From a checkpoint of a small self-supervised audio encoder (BEST-RQ).
Model: norm batchnorm, depths [8], widths [320].
Data: trained on chords played on synthesised instruments, 52083 training examples, 121.7 epochs.
Rows from block 4, named by matrix and row number. Each number is 50 + 15 x the weight over its row's rms, rounded and kept within 0 to 99. All counts start at 0. After the name is the row's rms in percent of the matrix's.
# conv: width-3 conv, dilation 3 (model.blocks.4.conv.weight, 320x320x3), inputs 64-127, a 3 kernel for each
conv.269 096:41 19 34 47 43 47 73 71 69 31 38 39 27 21 18 43 50 29 61 43 57 48 47 47 37 36 47 40 41 33 37 10 44 34 51 21 56 64 73 59 63 61 31 33 55 43 32 54 46 63 25 58 45 44 16 52 51 73 83 56 36 45 48 33 45 46 70 74 84 50 55 60 46 57 67 70 61 71 42 27 33 41 29 14 42 54 51 43 40 44 34 43 51 59 54 39 77 75 78 54 54 49 61 62 47 64 32 47 62 60 66 93 66 84 56 65 43 62 30 33 50 36 65 28 37 27 44 62 48 51 59 46 46 45 55 34 49 61 36 48 21 41 47 65 49 48 59 46 36 36 50 53 53 66 64 54 39 60 50 28 51 57 68 68 68 56 66 63 49 32 40 54 48 53 65 59 52 45 24 05 27 47 19 48 46 50 46 60 46 59 61 47
conv.270 099:60 65 62 33 35 34 44 32 22 40 13 27 69 66 66 84 52 55 70 62 55 46 49 47 39 33 40 53 51 44 33 45 60 61 57 82 34 29 44 50 59 51 39 48 28 20 27 25 51 64 81 49 35 38 71 77 82 45 39 51 45 36 32 47 50 40 38 39 40 54 53 51 36 43 44 24 35 17 68 80 92 37 32 45 33 36 39 72 68 65 34 36 40 68 67 75 69 63 55 62 49 69 32 40 42 53 24 41 44 51 50 47 51 36 58 62 39 53 45 65 48 39 32 32 30 52 60 55 59 40 46 62 41 37 34 41 40 31 78 95 88 56 66 55 36 32 44 81 85 72 51 68 61 39 41 41 60 69 54 73 59 62 53 47 58 61 62 46 20 30 39 52 72 63 33 32 22 64 61 60 51 53 46 33 44 39 40 57 57 47 57 32
conv.271 096:51 50 49 39 38 34 40 52 54 48 42 37 43 58 54 59 57 41 76 38 34 32 61 57 42 39 36 52 39 33 47 15 53 64 35 42 49 70 69 66 61 62 61 54 55 49 49 34 64 54 37 46 36 05 53 75 57 58 42 32 44 58 54 44 55 51 49 71 76 65 49 16 50 48 50 61 61 52 54 17 12 35 34 51 52 64 89 59 58 59 42 46 36 66 67 73 54 60 67 72 46 36 52 61 77 47 57 48 46 43 41 43 48 44 62 63 43 46 45 49 52 51 54 45 55 78 53 80 70 57 33 24 39 71 99 55 48 42 49 47 60 62 64 57 78 69 61 47 65 67 57 73 45 42 27 76 57 56 67 45 61 90 45 51 75 53 78 76 33 55 50 40 33 65 66 51 47 35 55 58 45 42 60 50 62 29 56 53 68 59 42 73
conv.272 099:52 51 65 57 64 61 26 40 17 33 59 44 29 31 39 49 38 30 75 79 66 44 39 63 63 51 48 71 55 43 45 60 44 59 51 77 40 50 36 49 69 68 42 59 62 47 53 63 64 71 39 55 50 58 36 44 58 78 70 74 49 60 57 14 27 58 44 48 49 43 32 52 42 51 43 52 50 30 82 86 79 46 40 54 27 37 36 39 33 71 39 56 52 64 47 26 60 51 55 49 35 54 44 55 52 58 49 38 52 21 32 14 15 18 67 55 36 63 40 70 45 12 30 56 74 58 56 52 44 36 83 49 10 19 00 55 08 42 49 60 66 48 63 48 42 28 24 23 03 35 60 64 75 59 44 30 62 59 31 33 28 31 48 54 74 53 57 50 28 28 45 40 41 52 49 61 49 45 57 60 25 40 38 62 62 79 60 71 77 51 57 69
conv.273 095:27 36 51 37 35 50 43 54 30 43 79 68 50 55 59 54 61 73 32 36 49 76 01 04 38 87 73 53 54 36 27 05 60 34 43 71 68 54 45 56 38 51 64 63 83 26 48 37 54 50 31 54 44 41 43 52 58 33 50 58 47 62 55 51 48 55 27 45 39 49 45 49 45 40 51 42 41 79 49 43 41 81 79 33 45 42 36 45 57 65 77 76 48 59 51 34 36 51 53 56 43 40 68 62 18 58 51 55 54 51 63 65 60 67 62 45 78 45 49 55 60 55 49 50 43 53 36 32 36 62 46 64 45 53 49 39 40 54 47 51 47 53 32 29 53 58 63 59 59 67 59 04 33 44 52 26 55 53 53 67 56 65 66 47 31 56 50 38 52 52 23 39 32 53 55 45 47 68 64 78 66 54 55 43 59 53 44 58 37 00 01 00
conv.274 102:41 39 50 55 55 48 49 66 36 41 51 50 67 50 46 71 69 69 45 30 42 60 36 16 61 44 45 60 45 44 53 19 31 61 68 57 51 61 59 46 51 50 45 75 88 37 43 37 56 48 33 53 16 44 48 53 39 58 55 50 37 45 23 74 71 74 51 50 49 50 50 44 10 63 49 66 68 81 36 36 23 47 65 55 31 53 52 65 59 35 31 57 38 33 46 27 59 56 52 57 54 40 37 56 44 49 40 52 47 51 52 65 58 57 40 56 55 49 62 68 69 36 55 38 47 53 70 50 48 57 30 37 45 53 20 38 45 17 43 68 40 38 51 53 32 36 32 52 53 54 28 14 37 62 74 78 89 79 70 36 61 57 30 49 63 55 44 50 49 52 34 62 35 28 34 32 28 63 46 51 19 53 39 39 46 39 89 58 59 36 38 33
conv.275 108:59 43 29 50 52 50 49 55 49 59 48 33 67 59 58 59 28 57 40 52 80 53 52 44 58 43 38 44 35 25 44 43 32 00 59 37 32 44 62 49 55 26 25 35 40 49 52 51 61 58 48 60 56 66 64 58 75 56 55 58 55 39 41 15 41 24 45 45 33 25 61 51 20 39 59 61 50 17 57 57 62 32 28 45 32 35 40 66 57 52 34 48 60 54 54 58 51 56 49 28 64 59 46 27 48 48 66 47 49 55 60 39 40 57 38 49 68 67 47 22 41 51 62 44 55 39 53 39 48 23 40 50 53 43 45 18 58 62 29 49 54 20 58 52 62 55 79 61 42 51 25 85 90 44 29 07 15 37 00 40 44 72 49 44 57 28 55 68 58 46 44 58 57 61 46 66 74 51 50 43 19 51 63 44 48 55 45 61 54 47 44 18
conv.276 104:48 40 37 46 49 50 52 58 64 53 38 58 53 45 32 29 36 24 26 35 32 70 35 11 67 17 46 25 27 00 53 35 38 57 51 42 66 61 70 53 54 68 60 43 44 51 54 52 64 46 58 41 55 63 56 38 57 46 40 38 35 33 40 57 33 61 36 38 50 51 31 68 30 27 50 42 10 20 47 43 58 48 40 60 50 56 50 11 39 52 61 35 51 47 36 65 45 36 50 10 64 46 38 48 58 57 33 32 43 56 28 46 39 56 52 30 53 33 46 12 45 57 55 65 44 32 18 35 47 63 78 50 35 36 58 66 48 43 63 54 69 35 29 60 69 59 57 49 28 28 74 60 40 06 24 12 79 29 00 36 44 57 56 43 71 52 70 78 76 67 48 52 41 38 59 50 48 52 59 64 54 44 71 69 44 60 88 13 17 45 42 45
conv.277 115:62 59 52 41 40 51 02 28 25 65 54 45 51 54 64 72 24 16 22 66 53 32 52 36 73 56 53 27 33 22 41 53 59 09 62 50 34 54 55 45 38 46 55 27 12 46 41 53 40 60 62 32 44 61 33 63 73 45 36 45 48 54 62 65 41 39 55 62 61 09 60 52 26 25 53 84 55 47 50 53 57 46 23 45 46 47 48 43 53 67 06 19 31 24 43 54 47 47 56 00 45 26 69 22 38 52 57 48 43 53 43 27 20 39 10 51 63 71 45 67 40 59 53 44 45 48 38 48 62 53 60 60 58 52 51 13 56 63 45 48 48 04 33 44 59 51 68 49 41 41 31 64 54 41 46 28 17 42 00 11 45 53 11 07 49 21 36 61 44 66 75 63 53 56 34 49 55 56 48 50 23 27 33 46 49 48 45 43 21 69 62 29
conv.278 103:21 35 37 44 54 69 65 41 25 52 52 60 46 50 55 60 58 71 66 74 57 48 13 36 51 49 56 52 62 46 53 44 53 66 37 67 50 48 59 69 56 39 46 67 55 43 54 55 53 48 51 79 62 71 57 49 75 41 42 42 44 46 63 46 46 35 35 47 45 32 74 63 31 47 49 55 55 59 62 41 44 45 41 46 57 43 41 49 48 77 50 56 71 65 60 62 32 25 05 26 44 43 48 65 37 50 16 56 54 66 57 56 42 19 39 75 37 10 29 20 39 45 38 39 61 51 24 36 25 56 26 55 52 38 44 59 46 53 50 39 50 64 54 38 23 44 38 48 41 35 67 20 59 47 48 59 56 47 45 57 41 38 54 74 34 58 77 78 41 57 47 42 26 56 65 88 94 53 54 64 53 47 32 45 35 31 48 62 90 45 37 25
conv.279 100:59 37 40 79 28 00 56 49 37 58 56 52 61 46 34 58 31 39 52 56 66 69 36 52 60 55 49 41 45 53 69 35 56 48 39 65 61 35 74 50 45 32 75 56 35 26 54 75 69 48 58 47 54 61 57 49 39 36 51 50 33 54 58 56 79 09 38 45 53 63 35 61 41 45 29 33 40 47 41 36 60 48 36 55 56 48 45 56 63 62 40 48 64 17 50 76 48 54 79 58 38 30 61 57 45 60 50 51 22 49 63 40 60 77 52 52 34 49 16 35 55 33 32 41 46 62 25 53 47 67 38 41 48 43 45 42 49 59 48 44 40 48 68 32 21 57 47 32 62 78 69 53 40 57 57 44 74 31 30 50 54 41 26 35 76 34 63 63 27 30 54 37 36 49 35 63 72 41 37 62 40 39 49 42 59 46 54 65 67 28 49 48
conv.280 099:64 56 63 52 45 47 20 26 22 39 55 54 53 47 45 42 55 51 67 67 57 56 38 44 53 66 67 71 77 69 44 23 60 38 44 60 33 30 28 70 58 60 37 43 49 43 49 41 73 62 43 46 47 28 51 39 47 30 25 18 59 68 72 46 18 36 49 54 66 79 49 50 64 49 55 48 46 36 65 64 67 49 59 35 33 47 54 51 73 68 56 59 71 67 61 56 45 49 58 61 56 46 73 83 48 32 67 57 37 22 19 15 47 36 75 58 40 47 51 39 49 08 18 26 49 44 40 56 39 35 10 57 23 33 31 43 16 36 82 77 73 58 70 42 38 37 26 40 52 50 47 72 56 30 43 22 46 64 36 35 32 17 68 55 79 73 60 62 64 34 36 44 48 40 48 45 42 37 57 57 74 63 82 59 54 73 66 49 58 56 55 72
conv.281 104:66 50 52 58 54 55 66 62 76 10 09 25 44 45 40 45 57 12 33 43 59 25 54 43 37 34 40 51 55 45 23 20 35 25 64 34 40 48 51 49 57 92 46 52 48 45 46 56 51 49 54 24 40 35 59 57 55 51 71 45 42 50 50 37 60 60 61 63 72 34 55 51 61 54 50 33 56 61 46 42 33 22 19 10 52 45 52 48 32 00 31 41 27 52 50 42 60 53 53 48 77 46 36 38 47 19 17 26 61 55 68 51 48 48 63 45 57 43 54 84 38 35 61 52 53 57 27 66 53 44 39 55 45 51 52 35 46 18 64 54 51 50 36 69 46 55 61 44 51 48 48 48 40 78 58 72 28 66 62 41 41 54 65 66 47 67 54 67 12 67 65 47 64 56 48 43 41 58 49 44 56 41 32 39 40 59 56 70 60 54 59 19
conv.282 103:56 51 45 50 41 31 50 48 21 51 47 58 59 58 68 52 54 58 47 46 26 54 18 25 74 40 46 51 52 46 80 59 34 00 69 31 68 67 50 52 51 56 27 34 71 38 44 49 82 66 75 66 34 55 52 52 61 45 73 46 28 27 30 56 44 66 41 44 48 43 57 51 29 44 81 55 42 48 50 60 46 43 46 37 45 46 46 60 60 60 50 59 49 63 62 48 48 35 47 38 75 58 54 45 48 47 54 76 49 47 54 63 57 38 36 47 87 44 40 43 57 38 45 55 52 38 65 28 36 55 44 31 54 38 38 44 70 54 52 69 58 22 44 45 48 56 48 64 40 53 00 42 56 48 65 63 47 76 66 31 39 53 48 38 65 60 60 81 58 58 39 55 39 50 57 52 50 54 46 42 24 59 41 46 46 42 67 57 70 39 31 43
conv.283 095:53 65 59 73 75 75 68 66 64 61 40 42 25 28 17 20 43 32 46 36 74 46 44 49 59 32 39 73 67 62 53 52 42 45 41 40 45 48 49 57 73 47 58 50 49 55 60 70 48 49 32 32 52 65 46 47 39 77 64 68 67 56 46 29 36 52 63 71 60 62 59 53 62 55 64 57 44 37 44 39 29 43 42 46 68 58 61 44 55 49 46 48 44 21 40 52 05 27 22 61 45 50 68 70 53 39 20 12 44 40 49 19 33 11 45 68 39 49 60 47 46 21 47 86 95 84 38 35 51 44 40 38 57 58 57 51 25 54 50 50 51 47 59 59 58 49 54 01 05 00 51 35 24 51 57 59 51 49 50 47 43 42 59 59 54 65 66 68 45 59 64 28 17 33 58 60 57 48 55 39 58 53 39 19 28 30 39 52 51 55 49 50
conv.284 106:61 53 30 49 41 45 51 44 40 74 55 32 41 52 56 55 41 45 79 81 35 54 55 52 65 37 48 47 41 45 68 62 68 46 37 30 38 54 56 72 44 34 35 73 71 49 53 52 70 54 47 29 39 28 60 51 49 46 40 43 24 12 27 46 45 72 42 39 33 47 48 72 42 62 42 83 63 22 44 40 46 18 31 59 40 53 58 53 67 54 26 44 60 46 44 52 48 38 44 63 43 29 56 42 47 44 08 38 52 63 57 43 26 35 40 61 57 61 43 00 28 60 48 61 52 23 77 41 68 69 64 44 38 36 42 15 31 40 20 64 56 42 56 37 55 50 33 49 47 24 26 35 44 10 43 74 45 50 61 32 64 59 07 32 85 46 56 57 60 46 39 46 48 49 36 34 33 49 40 59 38 61 58 49 57 40 22 45 56 59 51 61
conv.285 099:48 41 29 21 00 00 56 60 75 41 44 40 32 37 37 37 52 65 44 45 32 47 36 37 44 42 42 48 57 55 71 52 64 61 61 50 50 63 63 36 54 66 52 40 67 80 66 60 43 47 50 84 60 58 36 29 23 51 51 31 40 50 59 80 62 33 60 66 72 47 40 43 49 52 55 57 58 63 35 27 38 43 45 39 20 25 28 48 26 47 34 54 41 74 73 56 81 73 81 59 56 49 41 56 50 48 44 47 59 67 67 71 71 58 50 58 62 31 24 50 49 42 39 25 46 56 55 60 64 73 46 30 53 47 54 63 77 62 26 24 26 57 36 60 58 75 46 63 54 51 55 71 75 68 53 58 66 53 55 34 47 41 48 63 65 61 63 54 24 63 57 52 35 41 55 57 41 00 00 13 36 58 24 71 55 51 54 49 70 38 51 45
conv.286 094:55 56 53 53 51 59 57 47 67 27 34 41 16 26 26 33 55 27 56 86 45 41 49 57 31 31 49 59 63 64 51 49 43 39 68 54 47 38 42 33 52 48 54 48 39 44 40 38 55 46 86 48 56 45 60 63 58 41 43 40 34 46 51 35 44 73 45 41 39 45 42 56 39 39 29 29 40 44 55 62 53 42 35 55 48 46 52 43 45 29 27 39 37 60 71 66 39 38 19 43 54 47 35 58 49 27 00 15 49 57 56 39 44 30 39 42 43 58 42 55 47 27 61 55 47 49 60 44 74 44 72 71 54 47 40 26 44 25 53 61 57 43 39 58 44 35 49 49 61 44 38 56 57 61 35 44 47 64 61 60 53 67 63 67 51 38 49 48 58 48 61 29 00 25 32 37 32 43 53 50 55 59 60 41 52 68 52 54 52 55 52 51
conv.287 096:51 47 54 29 33 34 76 60 51 48 43 44 74 81 85 67 56 57 31 40 49 35 63 51 49 51 47 56 34 35 58 25 29 44 55 36 45 44 45 41 44 54 42 58 58 33 33 40 43 60 59 46 43 30 55 57 66 34 44 59 15 30 31 42 47 35 41 29 28 40 31 35 54 54 76 37 38 28 43 40 45 48 48 33 30 26 22 56 59 37 44 53 60 57 45 42 73 75 76 44 69 73 51 56 59 44 53 55 61 77 71 46 58 59 57 70 62 49 46 46 61 74 55 52 38 32 60 54 40 37 65 62 74 74 71 54 68 53 52 49 46 65 51 52 66 70 70 75 74 69 51 36 68 43 60 42 50 63 37 71 70 75 38 44 66 55 63 59 31 34 31 57 77 69 45 59 67 51 51 42 36 39 38 44 49 55 33 54 40 39 38 39
conv.288 105:64 46 53 47 42 25 47 62 66 45 53 39 61 50 53 72 78 90 50 59 33 37 57 57 37 56 40 52 64 90 43 69 48 10 27 16 57 56 57 63 83 49 54 70 41 44 49 46 38 75 38 59 60 22 49 33 24 26 15 22 44 48 71 64 39 54 69 54 54 49 61 41 79 63 63 53 64 61 43 46 54 61 59 53 50 54 61 27 34 23 54 41 36 66 67 56 65 62 63 59 32 16 56 55 32 57 68 54 49 52 45 61 57 27 47 70 24 49 44 58 64 69 41 56 50 53 42 59 38 61 31 19 61 59 22 44 36 37 65 55 38 59 72 50 60 25 34 64 53 42 55 56 64 52 51 61 42 57 57 64 54 19 47 59 26 60 37 05 71 68 40 53 51 42 45 34 22 64 54 31 67 70 59 42 50 59 45 50 30 51 46 69
conv.289 097:43 42 54 64 81 92 40 46 49 60 57 39 42 43 40 39 32 45 42 53 72 57 48 49 57 54 53 44 43 44 40 47 62 45 34 76 49 54 38 61 55 58 61 44 51 36 40 45 61 61 36 33 27 23 31 55 53 42 37 38 66 70 69 56 36 42 74 72 75 49 32 50 51 39 53 54 45 39 43 47 54 46 48 44 41 32 30 58 65 62 55 52 49 47 45 51 64 66 70 42 44 63 61 70 47 70 79 54 46 59 61 72 48 62 53 55 49 47 42 49 41 43 52 35 35 40 71 73 48 12 65 62 40 43 44 45 00 25 65 90 84 62 65 62 64 59 32 48 44 51 45 76 55 43 42 26 51 63 48 41 36 40 66 45 47 53 78 88 63 63 58 52 53 48 62 78 66 33 30 33 40 45 42 91 73 89 67 47 41 58 51 45
conv.290 092:48 48 37 61 67 61 68 47 40 53 58 53 76 74 78 74 76 57 48 61 76 13 29 37 40 65 62 57 47 35 44 53 64 51 45 51 59 56 44 70 59 60 48 61 53 58 67 67 33 51 28 51 65 51 69 58 61 62 48 46 64 58 69 65 59 68 53 45 52 62 86 53 59 63 59 25 42 57 63 56 50 68 62 39 27 27 41 28 43 54 65 63 56 58 46 40 50 51 51 43 56 68 54 47 55 52 53 51 47 51 49 44 51 57 64 56 52 35 55 62 67 71 69 56 47 53 12 33 47 33 29 26 57 46 48 48 32 52 71 59 57 59 56 68 51 41 49 42 40 42 53 51 53 59 52 47 65 50 57 66 57 62 56 50 43 55 37 52 51 59 60 59 99 75 44 39 44 53 51 54 61 58 33 55 59 56 56 57 48 33 45 33
conv.291 094:58 41 50 47 57 64 42 46 32 69 66 67 47 45 55 49 56 48 57 49 62 45 04 31 50 99 91 59 64 30 49 57 82 36 22 71 56 41 42 61 74 66 36 46 57 47 54 56 58 57 30 71 67 75 56 52 66 44 37 44 63 66 72 39 33 42 44 41 46 39 31 39 55 49 61 38 47 65 46 50 51 88 99 32 61 63 62 60 57 63 72 74 68 63 59 45 51 49 42 44 30 62 66 62 10 49 63 54 51 48 69 59 46 54 72 48 56 37 58 72 79 88 77 57 42 60 22 39 57 58 45 70 54 58 66 42 44 45 64 70 59 59 90 49 59 51 53 55 57 61 44 44 52 58 73 32 52 64 51 77 76 72 38 33 34 58 30 47 52 48 64 53 71 56 45 35 53 71 68 76 36 59 45 59 58 63 66 55 37 16 31 19
conv.292 098:46 38 46 65 83 85 63 67 69 41 51 49 50 50 45 47 43 43 51 55 60 40 44 55 47 48 48 72 65 71 46 49 53 48 40 46 55 61 33 70 47 68 65 51 42 37 39 55 51 48 45 39 35 34 41 45 42 54 45 32 67 64 61 43 54 49 68 70 81 50 69 50 25 41 46 52 56 39 59 60 58 49 44 45 53 41 50 57 44 52 37 54 36 30 26 40 39 40 60 41 68 38 70 54 44 47 53 54 46 38 47 22 36 19 60 48 31 47 46 60 37 36 42 70 85 80 51 68 55 54 51 41 39 35 27 63 00 25 37 37 48 59 61 35 59 57 56 09 09 09 54 49 46 51 46 39 44 59 68 46 31 13 54 70 39 38 56 55 19 51 56 38 37 33 49 60 61 53 73 66 31 44 20 36 43 61 49 57 64 43 46 47
conv.293 097:89 99 98 55 45 33 45 45 39 42 31 48 42 51 46 61 52 49 60 60 43 51 43 39 59 51 50 50 61 54 49 42 57 51 53 62 56 54 50 49 41 45 42 55 49 50 55 53 58 66 79 55 53 47 72 56 59 50 55 40 38 42 40 72 84 56 56 55 49 43 55 56 58 53 59 35 36 45 58 69 61 44 45 42 44 48 45 44 39 39 55 57 54 56 62 57 67 64 62 55 57 60 49 44 51 57 63 54 43 43 60 40 48 49 59 68 50 56 69 69 58 52 51 43 44 54 49 58 71 64 44 43 38 48 49 39 68 66 53 60 64 55 62 65 67 62 75 48 50 56 47 42 61 47 47 57 53 44 65 74 71 62 49 44 64 50 40 30 36 49 28 58 51 55 26 15 23 53 49 41 46 48 46 22 30 31 60 48 69 41 45 58
conv.294 094:53 46 63 26 15 27 59 64 52 44 37 40 22 14 14 29 46 20 30 25 53 52 55 54 48 33 43 32 25 38 42 31 26 37 48 21 54 56 62 51 65 61 57 41 39 54 47 59 59 55 20 51 64 53 17 22 17 61 66 53 33 38 32 41 53 58 47 49 60 59 18 54 38 52 60 46 49 65 36 28 32 39 34 17 43 43 44 50 40 33 39 41 42 56 48 30 61 69 64 44 63 43 47 47 44 61 17 32 55 58 62 70 69 67 59 66 49 55 53 47 54 31 38 57 49 61 61 64 55 46 86 69 33 36 31 35 55 40 34 43 40 45 48 63 42 60 49 59 53 45 48 57 39 73 69 65 31 42 61 54 54 54 61 54 56 59 66 59 35 38 60 45 25 43 57 59 62 57 44 42 40 48 44 26 46 38 51 61 50 40 45 32
conv.295 105:32 42 54 54 46 18 49 57 61 36 38 45 47 47 47 59 80 95 47 69 71 59 48 36 56 48 47 47 81 88 64 57 52 40 54 21 79 67 50 54 48 20 38 52 33 53 41 32 65 57 61 76 53 37 56 50 27 43 37 25 47 54 78 55 40 46 55 52 52 35 68 52 66 46 91 38 42 56 66 62 36 47 44 71 49 62 51 44 60 58 59 54 69 60 72 76 38 50 62 70 39 33 55 51 45 61 56 33 48 46 25 52 48 50 45 61 39 52 59 72 59 55 74 48 39 08 38 48 30 65 37 00 53 47 22 56 52 25 48 55 50 61 56 44 89 55 56 60 31 25 37 54 73 26 67 71 48 52 70 53 54 26 44 53 41 75 48 25 44 48 51 46 56 58 78 55 34 39 38 43 52 63 62 51 36 53 60 40 54 37 41 50
conv.296 099:50 43 47 39 44 37 59 54 57 43 40 48 53 53 43 83 77 85 81 77 69 45 42 58 40 52 54 48 44 68 49 64 82 50 42 50 13 44 50 52 67 24 57 52 46 62 66 60 32 50 38 38 48 70 63 55 60 51 41 40 36 55 52 52 16 18 48 55 57 52 37 31 60 56 69 59 38 18 63 59 74 42 36 44 30 25 32 32 41 47 51 55 65 46 56 68 71 66 60 63 49 51 31 67 46 41 33 51 41 36 35 42 68 53 48 44 23 54 56 44 46 46 44 44 49 38 64 51 78 42 48 63 39 45 56 51 28 35 75 66 58 46 82 62 52 46 44 52 51 59 65 71 62 50 28 25 30 60 51 55 52 54 53 62 63 47 52 48 35 46 20 69 77 50 47 44 55 29 32 33 73 51 47 71 59 90 45 36 50 54 54 51
conv.297 100:32 42 55 38 53 79 64 43 58 46 70 46 44 35 28 32 49 40 72 35 70 47 52 38 39 62 46 49 60 66 52 37 58 65 38 83 63 49 52 37 55 39 38 45 41 39 57 69 61 59 53 55 65 62 11 44 41 59 74 80 35 54 44 38 36 39 29 39 46 44 31 49 29 51 62 41 39 61 51 38 44 41 47 56 31 38 42 54 64 84 45 57 53 55 52 45 53 56 56 62 84 60 64 39 32 36 17 41 41 39 62 51 69 57 52 66 24 09 35 48 39 45 57 48 35 58 46 43 58 61 54 60 07 22 06 40 15 40 32 31 48 79 61 06 67 57 56 57 50 24 63 45 89 32 19 44 56 42 59 51 61 04 49 54 61 73 60 49 41 52 69 52 21 26 44 44 61 49 40 23 31 52 32 29 59 63 47 64 60 37 50 71
conv.298 093:35 34 37 66 64 75 53 59 61 39 54 46 09 18 00 16 26 14 51 58 53 57 48 46 44 49 52 69 58 42 47 38 50 37 78 51 74 70 71 36 31 54 44 41 57 31 26 34 51 47 55 53 42 61 33 43 25 63 65 78 44 59 57 47 58 55 58 65 71 58 53 49 49 39 07 54 62 60 41 36 19 50 54 21 54 63 63 59 53 49 36 51 44 43 52 54 21 24 31 55 53 56 48 66 36 40 38 23 56 40 40 55 42 48 61 44 47 59 54 38 51 25 43 56 63 66 71 44 72 21 76 59 66 50 45 38 43 23 56 62 67 40 50 68 53 49 52 40 37 30 51 57 45 46 57 43 55 65 46 47 44 54 49 52 48 45 50 51 43 45 44 35 00 25 37 41 25 49 59 61 51 59 51 33 38 41 55 56 67 54 45 44
conv.299 099:29 34 22 55 65 61 74 56 73 49 21 16 46 47 53 57 46 21 50 65 47 36 71 67 55 00 17 60 62 48 47 33 29 42 65 63 46 57 62 40 52 43 64 51 28 25 41 41 37 52 58 57 49 43 63 64 54 70 59 65 36 38 48 42 45 54 53 58 59 34 52 35 37 49 25 53 38 23 61 77 59 00 00 59 57 59 64 53 33 36 18 17 46 50 54 60 46 52 56 61 43 68 31 59 70 38 02 12 70 70 59 38 47 50 23 54 43 48 41 70 32 53 39 54 52 52 54 53 73 59 51 48 67 61 56 59 55 47 40 49 42 24 45 42 64 62 62 46 43 55 43 43 61 58 27 59 40 74 47 55 58 67 64 57 52 46 63 61 31 69 63 32 54 47 59 52 43 53 42 35 43 41 28 44 58 55 47 54 59 70 55 57
conv.300 093:80 91 84 67 61 61 47 45 56 39 44 56 54 55 50 52 76 57 44 57 31 58 54 62 59 45 45 61 54 59 49 61 47 39 59 52 38 59 56 47 44 43 64 64 54 88 84 85 59 62 65 52 57 72 48 59 50 48 54 45 45 49 42 55 39 39 78 86 90 55 56 45 58 61 59 59 53 52 49 55 58 41 23 66 40 44 42 43 31 29 45 45 54 46 45 41 61 66 74 55 59 41 56 57 65 53 69 58 54 41 45 65 55 59 48 43 33 52 59 50 49 48 47 35 37 39 45 38 31 41 38 45 56 63 66 64 73 60 38 39 43 49 54 54 57 54 39 25 30 29 44 90 21 61 50 53 29 42 40 28 38 37 51 63 51 62 51 56 33 49 65 52 56 41 61 62 66 11 15 32 48 52 49 75 68 76 46 64 42 57 56 47
conv.301 098:79 81 69 72 79 70 44 28 41 50 56 43 45 47 45 44 59 55 42 45 49 40 44 52 41 60 68 54 41 50 36 60 60 54 32 32 36 34 39 64 47 54 47 48 50 38 31 25 71 75 82 56 41 21 67 73 85 33 42 18 69 53 70 47 57 54 46 52 48 51 75 82 36 42 49 31 54 56 56 70 56 58 65 47 58 53 47 61 66 68 45 51 39 60 72 74 22 30 25 50 45 63 49 45 53 56 43 48 54 54 63 56 51 51 83 65 67 32 34 34 45 47 46 36 20 24 18 11 33 38 44 41 56 46 46 49 28 53 76 90 84 54 56 63 26 39 29 54 55 60 52 58 49 47 34 55 51 38 64 65 58 49 60 46 52 56 50 53 43 50 44 36 61 60 45 37 34 55 51 55 59 55 68 48 35 42 50 50 36 57 50 39
conv.302 094:50 46 46 17 14 17 47 52 23 43 63 61 81 83 84 61 61 64 50 59 59 39 65 58 53 61 59 46 59 57 41 52 51 45 59 65 37 45 43 66 42 48 45 66 56 63 62 67 41 36 30 48 46 37 41 28 51 37 35 41 29 37 47 46 43 45 37 28 25 57 79 56 49 34 52 41 47 50 48 31 53 58 64 54 24 31 21 68 51 55 54 56 68 57 42 56 51 52 55 50 34 54 59 69 53 41 35 42 53 56 60 49 63 56 70 76 57 51 48 41 50 59 43 42 60 54 58 50 46 48 56 52 45 51 56 39 56 37 56 42 51 49 62 37 24 31 29 56 67 63 65 55 32 65 67 55 52 57 66 28 39 42 63 55 50 64 79 61 57 55 47 49 65 62 77 71 87 64 84 78 56 44 60 47 45 52 44 56 66 46 42 33
conv.303 102:49 35 48 42 09 15 65 57 51 45 49 63 49 54 63 55 54 90 19 40 44 35 28 44 48 66 78 51 42 52 38 82 59 12 36 40 44 46 40 85 27 60 62 61 76 66 57 59 44 46 69 66 62 41 60 51 52 47 26 19 53 53 56 57 59 50 48 45 51 57 36 61 40 48 47 37 55 66 42 37 45 75 66 57 46 30 45 67 56 49 57 50 48 75 47 57 71 62 66 42 63 42 81 49 74 41 57 70 48 37 52 37 49 58 71 59 78 29 39 65 57 68 55 39 24 32 32 52 48 54 70 30 54 38 54 13 52 57 50 41 59 63 56 46 42 53 43 78 70 77 34 43 34 45 42 62 47 40 75 58 53 65 72 63 63 62 37 32 47 66 38 47 58 50 39 36 18 42 40 61 66 56 58 63 62 57 56 57 57 37 39 41
conv.304 095:61 58 62 24 26 31 64 50 40 55 74 62 56 63 71 70 64 76 55 84 60 61 62 56 35 75 70 46 55 60 46 64 53 26 55 49 37 18 25 52 49 53 56 73 69 61 48 50 47 58 83 69 54 61 75 61 73 34 45 41 22 38 54 23 33 43 33 27 18 42 66 53 48 54 60 47 57 49 64 62 64 64 72 40 37 45 50 63 42 43 56 55 73 63 54 70 48 44 44 35 48 24 57 67 53 52 59 54 49 42 53 50 52 56 70 58 51 55 48 65 42 73 54 25 15 18 08 00 35 59 70 64 51 42 41 51 67 46 36 47 47 54 60 57 41 29 51 58 65 62 34 36 50 47 48 39 48 47 47 59 48 64 51 61 28 32 15 31 29 50 52 37 60 57 58 39 44 59 66 77 78 66 71 70 55 69 27 16 49 73 55 31
conv.305 100:42 32 42 32 35 46 63 47 51 74 53 54 37 38 46 28 40 72 47 43 72 59 54 56 75 54 59 41 40 22 69 64 45 54 30 46 69 58 45 49 22 46 45 47 51 61 43 29 60 44 82 41 52 36 36 53 58 54 35 49 58 46 37 62 14 50 61 53 27 78 43 36 37 43 64 52 48 50 55 63 41 38 41 43 54 47 50 45 66 68 52 54 49 46 43 62 49 60 59 77 18 45 50 57 37 44 41 55 44 46 59 33 51 76 51 56 34 17 40 45 48 36 43 77 45 15 67 29 46 35 31 75 47 42 54 41 29 53 21 74 74 41 64 35 40 44 38 00 30 69 57 39 37 48 54 59 59 38 36 32 42 63 35 42 69 61 51 46 40 31 40 62 64 62 50 49 40 47 48 52 32 52 53 50 51 65 41 51 57 36 43 46